Weights of a small CTC image transcriber.
Training: 18400 steps, batches of 128.
Data: trained on seven-segment displays showing three digits, 97500 training examples, 24.2 epochs.
Rows from block 2 of a small CTC image transcriber, named by matrix and row number. Rows with one number belong to one neuron. Each number is 128 + 24 x the weight over its row's rms, rounded and kept within 0 to 255. All counts start at 0. Numbers have three digits each. After the name is the row's rms in percent of the matrix's.
After each neuron's rows are labels from the 100 images, of 14976, where the neuron reaches its highest value: "strongest on" is what is common among them; "patch colour" is the nearest of a few named colours to the mean colour under the peak. Only what is clearly more common there than usual is listed. The data: seven-segment displays showing three digits.
# fc1: MLP up (model.blocks.2.mlp.fc1.weight, 1536x384), inputs 308-383
# fc2: MLP down (model.blocks.2.mlp.fc2.weight, 384x1536, transposed), outputs 308-383

fc1.473 105:120111082090148116126139099141142086112122143152134066123156151107084118149158088117176150130141133129140147111101142109126165126137090101120125140102140123156136146152121163106096140158067110127118122145109140149120148110174126
fc2.473 080:118107084164142132136096083118095175145144159088119158138120130112117153122111119144142175121099142109102170143112130144084126113163100128145116152151087129081084138151114131121107107168114064087129140125163131129152135151138095
strongest on: the digit 6; dark on pale; third digit: 6
patch colour: green

fc1.530 133:149136124133092125109105139168132142130166122130124127089163101143136122103066134125116168133137152127137192109121076101116124127148091116148171155151154096099165135136107088143144155099134128104145116133130111200101150121127145
fc2.530 097:113168128125117145109140100159147136149168105112141161114105093101095129116129130159144110123099173123089113129113106121121141189117105130124113156116086126149100107147083163123136098148099100108156140146129122131103144120128099
strongest on: the digit 4; first digit: 4; third digit: 4; second digit: 4
patch colour: grey

fc1.193 144:036095151147101119114151120111143153100126137154099151131135103141108135148110153110146144151136137089113150140101105101141136134157193121118116144128096084116157159156129144162123076155135155147134165129143129121128148093146168
fc2.193 098:140105119115140109123150147174078130137142137130099150144146115137089130110092103132137139143132142115152150147108114153140135130146140104115123179115107088140125104141081118117120099147135153081160136131128145143144101133105078
strongest on: the digit 5; first digit: 5
patch colour: blue

fc1.161 123:144147117158103118091110123167149152110158138121124136073153093128096130128070142114118156115127146131138175105155057114127122107139107157157153160149139130124146126085118104153181173100133136109146104126135137156099145148102124
fc2.161 090:133140136123124152105142121157136124126170086089127172108116113096112102125079147175126138140074180126082137108125099117121156179113103128118122133125049137142075139173097153099129110135125081132135137148135114130139146079148097
strongest on: the digit 4; third digit: 4; first digit: 4; second digit: 4
patch colour: grey

fc1.215 120:139178126111117152117130112161156115127118123120087144116148124109145059123069143145145156082151125125148154141129117133119105109134156157140127110179142122125122124115105101132101132140135118109112124118132107127170139143108120
fc2.215 096:104140091152127124093138135150159119134135117113154135124107108105092130108140086147151143119144189112075119103128114151121127175127089139124144138133096150167146115159096168125111107098138111140138167114143112111129139112122094
strongest on: the digit 4; dark on pale; first digit: 4; second digit: 4
patch colour: grey

fc1.44 123:104099152123153081140151117120112127082125139081121155169134144121121161169070147115080131141161139107137148161152080127115108101133140168125090110113108140111166153086143162103131142090129138138162131180188124142105081121172136
fc2.44 089:123120126149186127083116105128128121136124103122147153150119123147138130148136142074107143078073131201115158138123134169117122109119116099113129128157128147150109165121117136148099099153147139113134091134138108134134120123123135
strongest on: the digit 6; first digit: 6; third digit: 6
patch colour: green

fc1.197 122:107142152149129142120113104143126128164146115117136129094093150151147089110152139147136127120113146131111144147136142147091144103147058098123135104132149136158093113163091101088112157125097165096082106111091104140179106131111115
fc2.197 087:096140132167128136163144142102173108103153149135119148140128167146157171114111139136157174163136111141136122138150115117125139111105151122125121163138119099116138117139098119141140132178136103157123144115134178121132119106128137
strongest on: the digit 5; second digit: 5
patch colour: green

fc1.465 106:150078138120105101123108124154108144146143139132132121127138113137109110115118116171181143128182137110154124102117143125106089151131147110127118104139150151110130090139107106105094149092160141124121159138127145141169105119123192
fc2.465 082:099153112141155125124169151148082102167129075123144099062142109052133197099132138132152131138134170148129115051139149133120119090105185134130103145147090101138153138123129125093132145087130128161162121174126105117114115137152101
strongest on: the digit 4; second digit: 4
patch colour: black

fc1.417 128:157089145120131133104163112110138147119122169185144191123113118134139150115145113115129129107085116144151115113139093134157091085127107136117170149115102144128144123058122171128114127158111082083121101130110085174166143122124137
fc2.417 093:135174150127108131101152162163073108103094144148121142136153061104133128114119102120128128152150146119154106102114116136114122145139151120125088170090091128096107115149101120085115125111148098131173126150155093134124147114120133
strongest on: decimal point; third digit: 7; second digit: 1
patch colour: black

fc1.527 113:095074123145124150152146112096130116097144157090107176152096096136112107095129083120077112091167144148148108131140110143120097121126167159140127112137113133115107153138121131159118140161148118118149127137147155146118106100129157
fc2.527 093:141120159134171115105159098165093174138098148095152162136176155140122166123133128115116135083138163138163148152109090138121117119109113070128099161150054124106122129129090122113098132132120104097130150156156162121141116135088118
strongest on: the digit 6; first digit: 6; dark on pale; third digit: 6
patch colour: green

fc1.598 127:147134125178122118099166133153124100143157102112182118109110155123121131132154139104142122164107098121139158149098152115137148122134130109110162158112155109126120109064097122139135139110131118127149155087141145101122142105096124
fc2.598 093:091186118115110089109148105151097142096142106119134115127187135160098147135171165154131165108150151127165124103144115105109142102126148107099085151112114130136150122103130101103102122107139140167107141154143132116110138141147118
strongest on: decimal point
patch colour: black

fc1.462 126:097113150142146167087097104133128121157141095112125117135135114151141132160126119091135098152132116140093112085164111119157172128162114121135166150091183134144115181142169143107125142137112088165122095163121120169113116106166134
fc2.462 092:117147098116155162143098138101148142183125159148136147153091107129124117146121157140140161108102140113090172129105134138123117148118125142105135126116109121109100140114152121122085112155100133154118087169132120148124118145114107
strongest on: the digit 5; the digit 6; blue glow; second digit: 5
patch colour: blue

fc1.572 136:144142143121107180082146145121118113128133120141200124162118179138063075148133150167122098155135171126148119151153165130136133131100134107113136133079118127129125134162059116122151156112093129131119171144130132120107145063101116
fc2.572 091:106173130152079113118169123137115140103084118108136115127162176189076105101135134107109100155153133111099118123146130190141125125145151128109150105100139137116162156070155149115155113134151115184136127118110128063115149104128067
strongest on: decimal point
patch colour: black

fc1.616 112:157100140094157097123117089122143196100159143134126095161129134113103155103130124143137107148099166109130148120133138139108144118109118139130131134130123126117103135169134105158116148100171081098100136159136134116136122154093121
fc2.616 100:147121131161114106126131145177041127138119110132121162118166107085130117117082137113129152098116181138174118129071122140121114101149110136115107131131118073126124106151106126105125150148101093129132166142160144120137086135109131
strongest on: the digit 8; white glow; second digit: 8
patch colour: grey

fc1.266 125:137103116117186136119154131150164136158154140128160110113134121138140150184111135151097190111151136168086122149140119140121153148073099123128129099119144109126136165138132149080125127127114141127107114126097116105140109190128160
fc2.266 091:114153138106127154123114126087144106129086106173176137123127146093131116111155115123152104080148113138095142098151144098147135103121108134178131142114184151112134108126140097126139130087122150138117079141121118135116135141107153
strongest on: the digit 8; first digit: 8; third digit: 8
patch colour: blue

fc1.282 134:116143114166135136117132100117095169097122125109132145137144149134114110140097167156151128151100178119136128087120136153164176147113102131162102066127152157151174162156115132157155178095142117120123132127139078144172188118118131
fc2.282 088:204122141123154118103117143165147108151107122159101160101125111118120089099126070119115139125154152123084129134148132148123093107120123156111078130137123097105144118133159098109115137154106102146136148110137176119132088141101112
strongest on: the digit 8; first digit: 8; second digit: 8; third digit: 8
patch colour: red

fc1.97 112:095147106130143175119121156117117095105174087100142178134141089142123165131106112155165141115099109110118154142134116140123168126141137126129124142063086130142106113130148138121139104128144174121130130145077185099149134081157127
fc2.97 104:135129161143115108124157118187100139127134153120119141132177135115107149116127102144139143124157171105185109119100134125116137120141129093107139169141133117114112147163055129125124133149091117122159135110145117129144087126126098
strongest on: the digit 5; first digit: 5; third digit: 5; second digit: 5
patch colour: green

fc1.274 117:117150059158120159096155109113180153114069129142097086124142144151093158142158103098159137160141148141136104095140111114150189154136139143078129157083163096123140163159151175109120109146095127110155087134107111150132130087149077
fc2.274 092:093078085131118139136100128094114137178162142090118133131123145146120119134118143103116152127107105138106188126118142156123097095123093112123124131143125130107118159109115116096112126143087120109127139125138098116142133169137122
strongest on: the digit 6; first digit: 6
patch colour: green

fc1.27 115:068118096133148124200151119103089094100181117155113105073147132154082160133108126171136141126103141125070154139146150151112139122136149151107104121107125116192119147111149139129140112178125094134147141115155189091130174110140127
fc2.27 104:140139148134098117129137128150128150114136123113112140146157129123117171109116127139127116123145182109181135155105139125087125113127111120114125143148105108128109122150081100120114138129094116143144176149133129137137101134129099
strongest on: the digit 5; first digit: 5
patch colour: green

fc1.206 116:133154140153196133134115138132159162137143122145080168148085112144133115104130132162152136123138139158124145143125126177099093161145099141141185109150120144088124100132070079109139151165134140092106133121083126121143125143147135
fc2.206 086:140146130117120151093138136149123085137154141110146140112157109142154156122113107105137105096139157137098125145092129098092202151140134111182120181128129108163128133167111132082104140137122145136112161131151148147130109106099120
strongest on: dark on pale
patch colour: grey

fc1.93 114:112143102077174118113139162126167098192116106115136154126110161141095175128126145177127151111146122134127157101130127154137121117124125138161147097110150101066169129119149136102135161173165139098091096103093104114117110132130123
fc2.93 092:170129166149098165133139139120108151175131118147141137083140118166181135135077099170150136096113141141112152114144145113157135121153139111118112156136136155119150120148110095126125145123104125135149103133114132132151129162142126
strongest on: the digit 3; first digit: 3; third digit: 3; blue glow
patch colour: blue

fc1.302 136:128195159161106155117119094100099121104120176165153122147161128110096121148122159145153145141118164112105091123109122122182105165129132086161099095126155127168165123135125104156141161139108122110137120126161112110157194134116127
fc2.302 091:154142142118117092127155121147101130133119141120131128096098125112099114122149095121124168133146146133073103104150110165132124148127119167126140083125169111110166116137153116100110124158072145137112126073116149160127109174105103
strongest on: the digit 8; amber glow; third digit: 8; second digit: 8
patch colour: red; orange

fc1.331 094:151117141118149102121126137108110137115100067118092207180103114109138153168123150131105134089183156124155178145113099148091137125146126129117122126141150092139186119125121141163192154119150106110154129122120117142129110132143122
fc2.331 098:139122154122126120122151114168065110140134098133134126124164098130116163119131135117112116102102125110160108130113119119114123139140159147127116141119089099125116119161099093105100151119134077102119162153118152133141094141124128
strongest on: dark on pale
patch colour: blue

fc1.51 100:138097096129124158154125130154158131146147169140151139109138109154146151095127143176110146141129115140132159073150126135093114163139086136170136116134129115113100067122142114103107131139173154111176152163124141076124108083165137
fc2.51 093:154124165141133105078127123161056092143136144121140140108144112112128154128126088103149157144124164107164060134104122140143113111125174130103107166124102099140118132164112141089125096117134104142154126136163136152135120124098125
strongest on: dark on pale
patch colour: grey

fc1.166 095:152084135112141136131130170135122112099171095156115139074130124095124148137115113123145144150129141119101126157126133164120152137128092121136137188106135105135153104112149139138126124147122166152157142123155106131114121132136134
fc2.166 103:184136142150114108124134127169101130121158126117114138133179116144111164090108098130130140127122163099178119139128146115101148105135139116113135161145120118100102119160073100130127129152096098136140164131130131126157076126113086
strongest on: the digit 5; first digit: 5; second digit: 5; third digit: 5
patch colour: green

fc1.73 126:080122125131128130132135127109094115112141124157157102142178131142056154163131174161137137129117128142127159135102156152100154137131098160145124092129163165171116110137170139095102127140100119115122124141161121087134162142164170
fc2.73 091:139135095148119134190109097116124164118167126138159132173115114136059117176121153140148151117104126148074118158145163105097141113142152110137131165119121114139121136137141114147130125136139116093126081118096156120133136159154106
strongest on: the digit 6; second digit: 6
patch colour: green

fc1.599 111:095135106127137166140141099098096100071161129102167171128131125117129165152104144138123153117145153139070141120104160153101121147120118099095154131107121167114125109137141082125125139134118147101113098075106160166150099094142117
fc2.599 095:162095155127114109137135125157114140149135130102124141163189128113080136118130137138128158130136156102192101138142134118126145109126153093120170133147111109107102138130070134139131140134125105143167155142178119141153110130149139
strongest on: the digit 5; first digit: 5; second digit: 5
patch colour: green